From a checkpoint of a small masked image model: 12.8M parameters, decoder layers 3.
Rows from block 7 of the encoder of a small masked image model, named by matrix and row number. Rows with one number within an expert belong to one neuron, the router's apart. Each number is 500 + 50 x the weight over its row's rms, rounded and kept within 0 to 999. All counts start at 0. Numbers have three digits each.
After each expert's rows are labels from the 100 images, of 14848, where the router gives the expert most weight on average: "strongest on" is what is common among them. Only what is clearly more common there than usual is listed. The data: views of escape-time and Newton fractals. In brackets: how many of the 100.
# router: router (encoder.blocks.7.mlp.router.weight, 64x256, trained with AdamW), inputs 192-255
# up: expert up (encoder.blocks.7.mlp.up, 64x64x256), inputs 192-255
# down: expert down (encoder.blocks.7.mlp.down, 64x256x64, transposed), outputs 192-255

# expert 8
router.8:505471511474501523521525520530409502492486525502494514470438517488469532413437509540527485522393472503512475520411461613477494559564414538501571443610486485601519513453513540485503515467537502
up.0:484503528588551478593536523467503435619529476497547599520427542539565479476467516454460515523521498488455517503517443594471606531525539510470480494509544440441534549485499583532513580517552492
down.0:430516546495559512507442455461517492513404533432475566467554509545543464608525567523527484454541536535498584461483426464632469418522541498409486485487611638492477596563511497466617562405517512
up.1:550521569443446486515466623489488411495537533507396617549469476537494554491440495481529607530476442603558527455506515448464426475616551406432533469481571498496600459534548499508527416496514604
down.1:484511497456477606564478470490501526523516608558518449489490470483398483519510627530512528505446547461580533475516475541511528503534501506614492597497447475508565523547520580549456511392453535
up.2:534552442513446507491427531585459489512471531541474466511520470551410523443496533461483559502490551534433477598565534592463485452507466492497503438489427495495575471449516430561611480563472557
down.2:591527516477524509548465486395474536614433503409434611451467462495492420580543545535454531489522596444519497462488494483365613444452587348562479594527546577540520566498408399485522536464474528
up.3:476511499454490530447491496491487542578424465622494523593555597463506424540503551509507437447535515526553434556470478519449469484458550423410495516541538471474551524539566486464596556457429547
down.3:575463500578559555572572519450611425495536433523474543495559408432505483478446500514501515554526571398522443544559449489459476508561541443437582521503548470495564455611511439490422427478367484
up.4:500532530551430517593508537486540467484556522534572575449543487534478513494457493387479598491555518480472584479426487562521657483416502551552524508555509488505556505511517590444507583432567518
down.4:550480510553461480368492487557454492446497448545549442411456519529641403485469486483505506574504553577567513492436480480503471511525558541517471500453496567476474526516437464442490551530418403
up.5:523504499515524410563597596528391496509550605423506479505461532578552525484493505469453551437470391503581522460497452499446591454441509487488504432508469479515522449457480602476477455418539493
down.5:441446553500463532478496495498561524573386508440450440467503426557586478521530472481463554481456472535601562416463474536526523483518520515395530496453477555518451546475516423523491552393574449
up.6:549486466507425483449383517506560543448488500412379504474496595452471499528485541558484439570493542412473490548507490419497472476524610519595442418475481470508450498524476604450460494505510414
down.6:491446580478469480484477559515522502479595446535483498489536467520540464490482483530534407492548402491535538432458409495527548570446548481478561488399468484432501581567435400558518501484451540
up.7:442428582428620471523439545529505500553411541557488493489511524519408456520463544592510391527484458533518531505455534480451452458509602457552388486407532482442478407507512604544404518418426541
down.7:455502554532416503466495493547401511483435503502505531458446464540555464396478533563569545458523472486490387561557499401545523551495523553555483513552527534507519462520475435561614477474507534
up.8:451554459526466567511509499493407452425478455510586581467511366524504491419449546429524559543508491433597508460491517538451543468496449539575450487575520478533476519478499488503456494438573526
down.8:555448502490489550483480386532490472465532520427484327467480602609573511569487566562473477509559564551411489564510451465568580569511477496371586486449428516449464495464414497455458521453486460
up.9:410438541563521476472426465451534513566456590477473495486513460483460609506558521490501366509537538479442480602505505525451489531395414520420443463536547516462519481464511522538475584426408502
down.9:393463594456498546637448500447566527397461548499518408502431535507562550497526447493529529524576496549443523490446502586517462506535528416544582652543534551536469459475509510537494438492553522
up.10:517505551563567454518518552417455531612422467563559533528561657504566464491487458418496449531530522467473509472395427469525475525481540530494478553573523496488513481469474507492397531473481426
down.10:530574479501561504553440506527458401501481429505548583472532537514553565496505478498492454401488576480528473456427474524495481551488569431522417511520507481486586549546384646445498486597438476
strongest on: sine Julia set (32); Julia set (25)

# expert 14
router.14:521478536492517452476464419501472471334446438428506551516429481497546454508399566422473466494441480495548569580516425448500452446459511541490550525445451541487495533603540557508506550550463446
up.0:513436510462440507536546494504519438497507538536515466549464423552504547561505527499531541508584454624471499535488499597621453557471525397435474428554459410501463518480469490519579467533486539
down.0:488456477441507488605479447530477401551481408432436510489500577507492592609556456477486420469426493560493544552455505488480511481570542476470500410477492461562527557484481482473459534467504558
up.1:567444521499461482502450494521485479539525515497482490558523472498428487525459470538444621485528491516418444455482447567539605521390566583511520478468457489569523528457546518564485571526549456
down.1:532435479438490500481483548534611454404563582547567445601556500536458523524477450515501674536500526450488501512516501545567515445513434494501521515576486505505454522487486495523456467623516465
up.2:449569534459483584474506416573500490508442567449522526477520441475446525445510468531501601505470496379446538497523536475528487527560489496501470485505491545596495485432442477536505462514510493
down.2:533500396522440559582552540512494508549539481471428503459520454452518519572470419403517447646479485531438495443531544560547401485507549550478502520457509534494546500486559506496504578450501574
up.3:476479492516493507482532528580498522530519519510426488531538632482411472569488542510470450486462534458459511531550548437477594507514444440488462437530468482516486514528507527441502445546523483
down.3:415477538499540515576452553506489560391448374451444473520469422479441442369500526540514455594475487510495491476580407537476482500467471548465511479534593440521447535526575424479530474483493555
up.4:466509566528536499615453579566575490387499532455489498497523485623583424521524546482494430500581501534656468484469513493494472494456505504360509545428501536509545510452488550502571497514423507
down.4:517525547510540582496524429420384437595424511493532439542525542493556486607423479477503451497611472523318493435516486506543568561571485486534509471481483399544556467515487498445521431489512517
up.5:575508525559488494533512433487472525484528456487545518484422432488598438568468490444494458521406545391578489525566469428487468484514574500587571493480470473485504403402478464514536557464515521
down.5:508517475456498482380560522507533514487426394471499376494605522476415476569562556461533445523544468524435439472419577468527544520453445527553466535502471526452489453525449587596440530529451396
up.6:551453433525450597403475465473585474575542497631466449503604583497447410482551545528420521437530438438602458561500427463474521524498518517472513443483441505404564481457479315494511478565519563
down.6:502501447508455510534493381475498544466523476537519518475506444546493495443433516445415493559585484455508516469558551464491486563405469450515550403502575544464467513449472565426489541534529494
up.7:480546491539482568514475402496490425493475452517566450482453486466505408589493495525520521515435433531507481509495465510577537469545512543592474467581518443458508445426495574486433612490546533
down.7:471539521546462539503542434537446494542553486495568454494546522557563570563519464470472481475646522462416381500542567523508525455554577529438473572484511527446480519447465485462495558572458447
up.8:491461464453519563422694444516467466456529452571567539501612605526455528469538457421424551512543465535488495514550510458525540450451533520568635452501477572468494481514484531476478528508440443
down.8:474548599487485549498469431474533567440517491407510552553545498569586454524555462488520608523402476476443475456554503517589519529520435487578526587528536517498506478412515541404459525513500488
up.9:463563538534437534443579437419505561494501525403524518514518578515461481545521455550430466537481511581459498566503511469475583550526479532543509588618501578520501449587519547494509445415469541
down.9:477425440478512538431540462595447396512512495534483524574482442590595501488554497532455540437465573470552457464453406493455470443479516499557386503489517527537430391447465495571492504553503511
up.10:499497492474496566489519528468421534510525512445522530515475468553512586414446416516446622523560578593494485542535564469431456524519461531477517581523485558507539580504494544390513443483565511
down.10:484478574492498538548442444522517530571531493564507496585532554519504556493487512471473455535387443526520451515510421457529556422501570522562543496513453453509441490487456548492418569480495594
strongest on: dark (42); Julia set (36); cubic Julia set (29)

# expert 32
router.32:497518484441533443493437525496510590553506525477482555499506446451501536507466422474508543519538581476482467387481469451518560446530509546485433490488511508488523522578475635470516492517481495
up.0:388518483492502592484461536524473534544493512404480473416529527510513474548558495473481450542487497604472536454557535466531523597446409494458583596531503489467557474504535556513490490550532493
down.0:472590477430554468555447394524618517515506577509586459572453408507474359550460463501540464577494481450547496536425447522475494530549518531591586540513458518538414481514460527525496504491537561
up.1:518467528500621552488506572475476509505470530588444446417479518482479489558566463499521610527448372530571497520504407485549502485627520494638484517520497546515451495442439450535479497472454539
down.1:416463578570491494513417463558456629373447499494399490465455472459524538495588539472467569517495493487491549474479531511502502497399500482509441465508506499518487423546569545511355460443449509
up.2:541407517518498481584503455472524424570470506445558394514541342536614597466454476488492537506563543420445547489485470575513378429505525525494520533452472533434572510529514518492500529520518476
down.2:502494572507440488548494477510519480461542472564441446448476499499479398573508530492475487553505426469566452434555419464478395441506494493532459590512544541491540553478491497514459442402442429
up.3:500540520512601491446413568491529526558506568559507494456448650499577542497467539450533480491514419545402456523584513441472493574593452540538481525555512453404519467474453538471470511410461499
down.3:471506543506542512534561481339423527563507423532561440508483438555544540513450565475552603450504487567600593515470539427607390470394529492511476499505383448458515484426570472530476440484493547
up.4:472517613433437439516456535532461493499443539571510479545535433477388535439486498566487421544560454499550456548522416466497485497501570505498494481472477447428495509522533458485407425447478528
down.4:487439483516444540567503412469454497546548547519484493560520448588507489491465530639417478481556426479466553485469455577443555508487467396456435483531489525557472464383568542414462486474562598
up.5:549501500493458537521515532472554569549469494510448502454551459482465436508543502534499372511508540501512579532544575433516516526558452476495560552480532462448490546510513516418518487340493489
down.5:471512508445459482550445470401498483516499486412469471541573557402575548433461474426478487472465497497505581561543469550473476496378478563493512535523517426418629493399591432528518569532555522
up.6:477432542479440554487535403602462429470536423520455497568548519533573444541592566417457408471529472404543522503489450545530538475513585516443550506608466522459551544517563446500587454472513476
down.6:507490454549605523526521500505591382505493583469553464516432378519472484538458507591520496463560541429482517459473457553489472464474424516455507525526521473521448495481548522478406564520485475
up.7:534554589563484544502475533523513426507500643442581453535432440503473572458498458591494489481533484478515430450473444469495410530486577535555564485559420526506455490545550461536497545490562539
down.7:550474467458484456505446506475488515407464546440521469589472613552508484492501533494535531486509440473517640578524574565481411490500580465520491577529602546511490487594544568524565571570436536
up.8:526546533510517538485518567422438467456509528501532463557480443425611484503502473512477519483473453484544479425474450452481526427451489558427571515471538528473559474585565494481573474545448432
down.8:526568562524437601517452489549461520474437502469438527571469451462560468541561522504557574461486503383461500451538564493490466374528498489602525463528596579525586473509480480461443453564437485
up.9:419517480468677481471522439479551568461452477559459538526521555453492518450525573407564507541571442531496512520552501424487555514570592460481430478476496511534474499510484423517579474393404452
down.9:513473501538600446438466503516513468513457502469546445498564497529542537506479471523546574299534491543432462534559536464559413461572515474501488432489497480552597541462518440497471601532559460
up.10:526525543489464500493464522497489528532520441497507448487430540612535571484435490538482375567428464471504509440550486467473502430508394478471450474463478539454440535506461511570435568397491540
down.10:447435489448466522647482442498468513464454448524437610470485464453510515498495535523540614432425525429516512452517337481548454520494541568494578566500388506491510505589575529392430482534557492
strongest on: pastel (74); close-up (59); Newton basins of three roots (42)

# expert 31
router.31:489518438469584552496546532537457501578527484455523450567580475569467601494535533514527466486478547528571499645507472508449493546478538530493504588484503458651460538619531457479513506439535488
up.11:475499473429519495515508604459451577516494476439565415493503614546504533469521515474516434491474401561568581506431418428517556533468422472457551506514476394485421517484471584472484534478545467
down.11:511583449526556464490460503504488493552518471533495539506459502458538616419477568456520510491554482449434496434470530540617571473495450543433427426499477510427443495538509484517432504545458550
up.12:527476512491555458423537597422508515549544575502489520509525520503532525533540496437575443515509460439567492538485545459421491489531498497507538517497527526500577491541527596444486474534500495
down.12:543421570548499522588483503494550485593443538545527522462470494503446560508481426503417390485461445458462519499510534496454514532542527541556504529590452459454479469414494577407523506507519575
up.13:492577452477489479533507582530507527475501435480563441479444481493626593493471550515510516556450502505525492459553470518550471496566466495514468539506505444488449539447527576518532503560550515
down.13:423462479536511490487483365487371524466442422523488474500430453459559491486495512454532648450551548512507528502549494481514499499435515405536409386531447517454408510456468523479432497448424519
up.14:537484613613521453497489471469426543506555508549545472402544596515572497539490482479464390491538509525586494506513559517453400472524502453486509556536484463427573444396492568506559474533578451
down.14:484515487422528469490639493504560419497461528436469488433495486535479434436498558548451568573412486522480635500471464558494537464495508478483487540499526459492426517496474518441503406559552481
up.15:459500454499525495499595457497591499518555508459469583544553579475548510449476527505537489457446523425498569433536572582487632504609509416571511496497462549550533494439506412510436520445416522
down.15:516493631569420495541514533451520488502445550467534538605539419438490598541476511448497455504523554498411487505474575486508529373502446468472470494492487491436532463476554410507632442427503462
up.16:424527496490516522563500512570541540573461515487556572512494515521493550525457460467576429373434612558489489467543495449493466461591469418523426503439513541562489531460529538501542538514420511
down.16:526559530504524446541577536526575451492544604578540621543471408515455507483464509566510486477556487529443534405498505607541416535534520471451471521575484486559512478426513473447479447496508481
up.17:427523487432475495498457636416552473561447417453513500433487455477508537510578477495508469532431440490516510507483418544503453456447451549424490506468483366407451492479477537511524590433558480
down.17:484456435522541469419530534530492499510519535471544489443448413477509492475520386580522561457611492402442468411559508512503545521488483555568499604592383524535473584478455535594489461486454510
up.18:510532548472543528487492559443489438465504570509491470444408579494558585520459543502519390523491489567668557561512520480480433525441519470493544510469528490418502470485445543495558564483467494
down.18:457536473477533502462481534547499532540459513432422504469560426562533516455531494554507455558482476641491486480590435469470590615457553443474408532531433496562570544529531554452445531491513540
up.19:542538466507458453469486558407486497572462554548421449394508611502421548508471507533550499414540363500505503548524616525483597431565487480492482480507438472425527484511507584542463490507595454
down.19:490487541567514525525468522567534544493518402478570521444452495455533489378475474462532505420443531489523478488476517447556440470552466535425440495486489525452440530467448541486596533598489506
up.20:534550498527573485578481523577386528551495567463435545535536523540559540589497485512515477518558493426462434450418510485489511547457441466346502493578524527541478458552495426548509481509496470
down.20:483416488515490606492537439530497520528459523388490457521549395507402493502535436506428490565398532492506499446557483484459425548476563402427518581500509452564501548506451503442518558511572505
up.21:429505494491540496436582565438568574560477471503527482464549549510489455515555564431573552499375540457592438440596518470492645443511533468530500477506449533505477487471515511505535558525545596
down.21:499582498588570437492502554516456526601424467512530550495583516547448459439455527494577508503419517509510520475476503560575451444539476445376457597544556451548578531506514419511551455509492599
strongest on: sine Julia set (37); grey (33); Julia set (32)

# expert 19
router.19:483426507476470364432522423550544566569557501517483584488546557393482512514461572576469525472487511425530548508415514488563508393543580612556468523445480554478502542490569568495542526485493447
up.4:495486472544450554420486488441511466473561470538452562562426658584519501566525483430524506523558420588495497450505493493495638494536515501518454566534487487434393546462449556468466503493461500
down.4:433625515577485504462480529577482560489516475454442515558506488526476429589438489438493436553488410417473491491459543493438525468467527490512557527482427574450482502482534395539464521519502575
up.5:372533479453444424515416487441542457492550498513522410542473468522583572535448512460496443441521526546360495445413455475590404513514544526496514524488472498525423554452473608485464504541480455
down.5:436538524537499533470460591432522486498499557486438538484546458473466384545607519549559533577549468557557588572640500559572473478570467462515468473468517484472621529586453521612489471526528506
up.6:473558493484531485466554506458522518515524540426504486492517570398484607495550485529522422628452480480444420417501545524589591498543546481468452432519515487479570419490411535530601502566477400
down.6:457495472526500503517461428486497456446498523457544480517449529465520453595479526451452500527452518434522490449385387488495364514465523469448467564499511392417523466598480460372583472533472491
up.7:478484498550438461480560462485506520535525433547560483410498487519533305449446530499488435578501544472544478551489500487448425526478499470497475553486494455499442531534512531511470521403572495
down.7:485555429427502526461517573618498507583596498500483485479576494402450502512562448540521550448479440517497555592497530382500532478466543492551458483597487437518510507517496540537443511421483476
up.8:494526438434490480417486531437479500491552591504395442468534393499586445546436490577455534503512543513437555566500601520499520529533477513507570529524446603527498553463517436556629420445520463
down.8:419511427487490460508491475598539487556490506439434529498497516551465669421535583493563356518532472532501390524468416435550480436552465532582454476488564431595544497480442532432453528518530536
up.9:460507464474544528511470501496525457523482458439480483554445429478559615502505490546512520474487540550378437451557439433531532452559461497549509504476549464480494472485472469487453509603558531
down.9:457573444436501503475505487564504481529430475486472513510458509424636388553496546536468503647531589494489484495597427496515439463469417502423531531457570501498505435471458543541493565529487438
up.10:436504439550486481504488476440559533513416507446493508451511392438436510423515463539503499472517548546525531535510514470447429553515503483471475495535517539517470513492490477547559511429478559
down.10:501499528433482460571491485522540518527489407499621501516455407501625546404482507528516488411507463564480486444621472428518469545483509526540449523513443521466509455491522525528539641508465506
up.11:466486523453479553464497464598446475546467522476465482570440380505439491554532550455520438620470485561397475541472509439475510500616532523570484463513485437484513416445480445593459524559493572
down.11:485566348522562509624493567615489485474544525463437480555426512484577521462515533542496515502533438529498465559474416489553591520516424482498382433484434465461547476498532613545517521516530458
up.12:535512507460560486447457543605502536478522517401453455507520454524572541428448384529456458546576569440626500473541502473504522484516538552466528475523553478464516452495445584497500522486445578
down.12:406568438466551539496512462523545523517560496506467406538413598448471603427538469514472562598444539512491466417484458558552445480462441509499494458488399461529489507500497590422430464446553544
up.13:425528480562480448497527577486532605566581475553533497482537514450413456487530488519523383565491531447499539558453550474484587543524480499568423535490517534481504524484473448516478497453578591
down.13:390478452473483480455470502500486520483505447429466541475500523523427490367509488538471425355432467509427566559541469482500528514535476436686454519466463527459550497520456427506480493508561507
up.14:442552444601558469409513458472474510550518477463545527526564509552570505433499524487578405537513501453536491505449484567554597514566505474394512500499452485472474428445507500517434565507541445
down.14:428549547565501493572518467511481445488499566376551439489515537506485501450559524456429508434462502570568480559448503554446389538487461460568545512474462509495566434568469532598453508543473521
strongest on: tricorn (74); close-up (63); pastel (48)

# expert 33
router.33:533553518578579549486516512482508494508544506459466427529537471530491475492464425424559508522496424453583423573413468493463439424581452600553534434496566455534458523589425468448515529577520476
up.0:570498474487482481465456527459561503526578501431445501549490580495498530608504397471447351539555520591551465528548476377527403421485511510567524488510435585535496435477499614501465566472372454
down.0:483602470464458488535450548436548511467506412494362570510379440480456453510420470529468410470538458475522527491520519551571515502412512486465548495488510540495565493589558535503568342566537562
up.1:533462481541479445528458468426613535413420449447512453412525497479504493501505483517506494451420483526548580496514486394545462531484496512580508550470455493626498461516531577514525540521548551
down.1:449483508520521453417561376470452495527512529577468481565482503442376492439431459406489455483518521527405464540483420490551372523462516556480554539489515466530469495504595459477494528476457553
up.2:404449512443536572475471431456458556527476588527515484441566389457428460472538522587486714498466536424447464527438508463473476535536439449549511486477505503545485510483497445527531472536516520
down.2:469493452476551495433507415470408531459496425482469621417533467587487481532484429559427381512462406471460526414514508466561537498499419529483515531466504533533454385488549420675576572518459547
up.3:455524614554550536430566545446541513520470527475541511512599460556443435568487524428417457489422481449531483473488545595459542475536571487459517515509542506506536537649536536563484507452482544
down.3:510440449473510477400501383560479525489538463518512521441576535539514556470550491441581570414444576521600559491527480588461538472616481502517548546553481490526436485492508540513491537506509502
up.4:519554489544420536577445611515516476571541545480449536460464532483468497507535431445486502477450543507522442498551536540508455514535576552454567579582561470421526452494424495487548533459479537
down.4:511530489470462396524576517482492464439528486472512542474500566557578500478541555549553557475530416506485536518429461505651599490545512495557600493549451492493529564492450546524404556505536529
up.5:602483500539446384618479489418519519477514515536518418553486515515459540479535542428491511531539562509535562504507407540462545468525469516484447475452428501484471532491531526458481488610507518
down.5:481481477521584431480459561539589491518483538499477463519417493549512482464432500487603507563574557458527476534519407453449409501482540508613585561486480407497530552461520395528553442474538486
up.6:557484500555413524523489548476502522457522557470419513465533562507401512519465478535456581566447437455496509579496477635378444501413506549399539509568485511572523515459444589526455419554495467
down.6:432507611466491535516542517595468503540508494472573422424475513493436542616439542545525559476563472455571509485561457530482557537572521490550515494424497431561485403532436350522532474464549513
up.7:489522484478468526524633433502465499518429529464490554518577554459593516466557409472436614445479555518504480512470502509502543461478354489469545556484518534477485607508575540559551437440503509
down.7:453462444509452463473416489500557460453475501605605558498476477476493515478498538473486451505586518460519512546479565492465441555457557526462534547567539504536494500500449487437479463495585543
up.8:476464565508567516472622430541553502485537415467575497561538458559637530481551463522541452522559420471538473490447538541552519510432472508479563499448515523491420464417517299566447522520531481
down.8:480442432510496563508571582539404478516507552533470440467506527418533474488516534456515453603536517539459502470469477540470442477493565595457449536471483514455518453588520459510577490589487539
up.9:483554484455499528544489602476502504472603491550510538490476504504564520442461499601554541568540561497480470488515573436546498486551440503600499516594537465555453565486452533540440574492528519
down.9:436558561507513459506467524473572549485441517445538466535502477581541468538486487524547462530444514510442476490493455552572475677495550594628488553489492447500590441476489553483537560507490509
up.10:538523510527555453480508587535531577465504491461528519523559503498476598501542524492451412557519551554590426452456427520570505505518483483504482483545465449537403488504432523506462500481486533
down.10:572434485522494563425551484575513520456538552514497391522497468530535437530535486486546383550414454497484580535494520502569479531445487469479464581510562478494613528568609514416528552513553516
strongest on: tricorn (44); dark (41)

# expert 54
router.54:496470532448538487493584507528444454546543546496518384530589505623470540470559535553588456476483484545508526604528469551489529568456494507499576529434483470596507528546514481516488481475493519
up.0:576471529482626488410553539482504522407581477581586455527542658521505496493495434509503441483481486488589424462443552405462558509494518541507572471478485503532532504554532591466514518457603491
down.0:497500490494526561517560506573465486566499455507488532543472487480517516499543440487530549538515423459521542500510588539503498542587647519366505564409404491486480526539560474482478528542509505
up.1:497522435453493528522469571473550522466414446544568539580472477585507579517534462537536513588538478458526472486511464395478490491480431453612502481519438482521461484511524633465463515519509447
down.1:548547538503494466548479395546440480579433533441478570595486532489522604521431558478506509450575568515505490426539483438510510509527539543445465533499542546485447516504569507529527431432527587
up.2:539523436466533467440528485425481497429436483422527565531492493532526491521496566471426414473539577464588510551499495507464610582510496512553478500483496499498546488451419544481505426477460498
down.2:467549598507505504546572471468499463559450476518520503512482561533470504588546520526464417506504550486542413568506573451493454456488490461440460490571487567457514475544526503624466519499475447
up.3:559496497402346421455509506523624454541491491493513565451526400507502488503509482477479560422578508496487578550486500558537553553443525449475452515526420481401537531482546447513527487512525507
down.3:593498536451486542470400427512501472469519497449418491507598486423545483433461490443583512615493472634471461417552513469435450454427498571504445464474543452513480538573477459514499388438533434
up.4:536473466405482437533553430502427573581468514568496514489574442505439506427543438494508528473543434506422525536603444515523462553446505499489409456498547558397492500525475484468468489448511480
down.4:563556491477510497535535514556512426536480501487486520438575429485488567569433463506458494444476527422583580566514539560471574505487489500425454469510561466441495487426441552566599562504493493
up.5:517431527529600496487417558577495469447566479600438456418548542532470451529464532495613471482515512429498510559503507396505532485495617491470428469559538533557569486508601487496433529408444431
down.5:486528475468408511415465506535499412451421500539516494482447422453519470505518503486581489430562551544496525517529537502515537551526474468597479527421501622513488519452511463530513561440544531
up.6:502411463357410488462473515460415469558516489501481502546455441452562573530458413499399524547551514446442523420421468524497492496507501521390581456497448473406469476404467405509466509546510464
down.6:499443600517443521446524414408533501493500511579445515477588511581627508464442549473551434478463449459454595486411532479443432416508491535503570391403556506493458517447397489489507559454550570
up.7:553496514504515495529521468574552539508580430461472498443436472598447424500469476436470474528522564491479507472469433498537524482457522466608487551513492479534504419523558653494484642514511523
down.7:592589492410518576442621490465570500516470559426489540535443527420602602520500550561522464504482475392441535426450411509519496527466526540431572505438468416481479452463492496504500518582438461
up.8:593450437503518433552539507477513534504504449492507499526573528526481493494559449475495377411530582517566580514502558416554543547466592543591472473536473424430463451456477499497525460485499472
down.8:514577533555492510506498482491591471424436482398468420526534561515505531522532480477514403469530456458461495425505513504475499486484528550446489501508490578469490505414416440529385578479578563
up.9:520409515498421565452573548486525480526501419512489523516547484472418533434501498462493546522508542376517562497502472482520468561521517523534434517470523585576469488453631511500575502567559476
down.9:554468506464468553476403520473516486506454583547442535618493472578567491527432544446527390568399447535502488469530499448441508425477473484396535494456435521429506460490511607511488467487467535
up.10:493550460458441522583550459415445537473515510513520502539496352474494390495528445425524477559493443448411460500516513492536473511501428473462504494594444514486484451446466448523439493541575623
down.10:474442546519498540595477490447427510562413452516444528448508574490472566470464470433568410519385440457462534501481496543471656460502551546487472461425516510472557439392482579649576563459461514
strongest on: close-up (47); dark (41); Julia set (28)

# expert 63
router.63:493445489553520532492501457510482487513515519565487569439538458481575470568418552459525510484570514482456514484459483482574493484499561458464562525512430599421558403388488571535489521548531553
up.0:428496436491466527501495547460432516473475495468533510578557582467507469492491495559479526511544609525524499458530505600504566495466466518442528509536432480577463471519559469449553478528462549
down.0:481535479583488508440610527497493469484575392593413540455454484464440432500542518435403525497542525477518456480543498478462494467482576433555581540481509573540415524534516525501429489483550550
up.1:463508519407503487538508419534504541509434529461505428556509503514514493472497524498576471540551494552514557482570465497587630432615552537542445475485490554451490508491489427476545585519438550
down.1:527520493534473466463520487532505564545586539427502575497483515542443577392494522421496464491486420481618466518446493476435522579484564470628458478492452463463436484488486497464431478479497474
up.2:481490483545584502411464544627507512521545417466473475472553510433452520540425495482481436484481599484565464454487559435533512520518468528529521386531529450540505489555510543469509477475494526
down.2:506530562488494485464452558537551472463451486509444581514509449465441585433546527428511493512445563534504493448510493529531516548470482471425506544444567560543536488602577534528610388561523458
up.3:476452568412536472439570628434588479484506568537509537517493477537498538499463487535462511496479458401525455481536563552470534502479398451522530480531478519429569462652459615440488530690501512
down.3:564540458486463565546569498511561472503557553546457538523496476496372479442564508513515496500521463416412480604547407449443516522476598512495611478460475487572481499475477560548544533468516482
up.4:517443491457501428518532458512596503465542504433479450520527367430427473561470495422515563378498474547460487537545576455594438538556588503525513417491505545474483459544512552526472596450486457
down.4:468540470520618449513455579475486520489556554532490579525505519428477532509505499555533484575515464364465550523505448486491459557415436450454474449405491434440483505492602444551556602480501516
up.5:471551493553525476465531563496519544480500521563475505479508564444558457452567559486545482553402453474489508543491488510489558461555559523648473446480469453437433549457495514589346641575497436
down.5:516572473466571563407492544479441515479529465490521536555501566457377529529502554493457425535482470457377527576578513471511630370556471508524558410460589443480501483449517498565530520527511573
up.6:522480496433491560485502570469636477501355546453463455465490434492552477556466538489516392564516499441448418473531502565560517482611545482543426616542503461443536483473491506508553434492501485
down.6:529447501401460485469550510429435414503481525531533456543392513550550492429479470475509418492511505546376462516485453481474506528441514454553429460446522509563462515522496592508450533495503539
up.7:479442447532434502461368554440448519554427541474396493457486522499451502379576526512448511542422384475484476540572461491431552534642524488549442394484468469536489475469511420507491526476620453
down.7:422570608519431518437488526396484486504474497447424519583481548437476430619543554412501398477408402507528540495474589529482625548451490496525464566513455524415534439499457504521539524500468395
up.8:496515471512421546585517571525438480452493492561467513468507366453350473405507443482578403550540470474307516527507540507583456524480481529496509401432475447518503517458500412572513428425485618
down.8:436490574447533532512451457530546487554438582484515440531449411530528442422426487477567623488527512544550444384502550476513521520578464504450503470565458566472423478547482470467518557485468467
up.9:455437570526515452526482543501409497458497537549565535463462422433488483435442436513527592487505512470380502572461501591455554516511469455551471511590569452561419451556530572531512533599483520
down.9:554499460518498538497560467590439564488584455532563571531507539463481477572458575429477484444452533426557525524459528459512493433580573560458497463500514494427529433455568446473506503555451461
up.10:490519541509600437471507564445523598481543544558435489422480531480394607478511485461480441471504524444559478494515478454440457486485518470564475618511570545569550477558490627497479449523540479
down.10:527458520442512480502529427536477389379406515500532676459569529498529517541523484483483517542479538482492582620549487551513455521542521520506509353444499427519490396557434514512501535493536524
strongest on: close-up (47); dark (39); burning ship (32)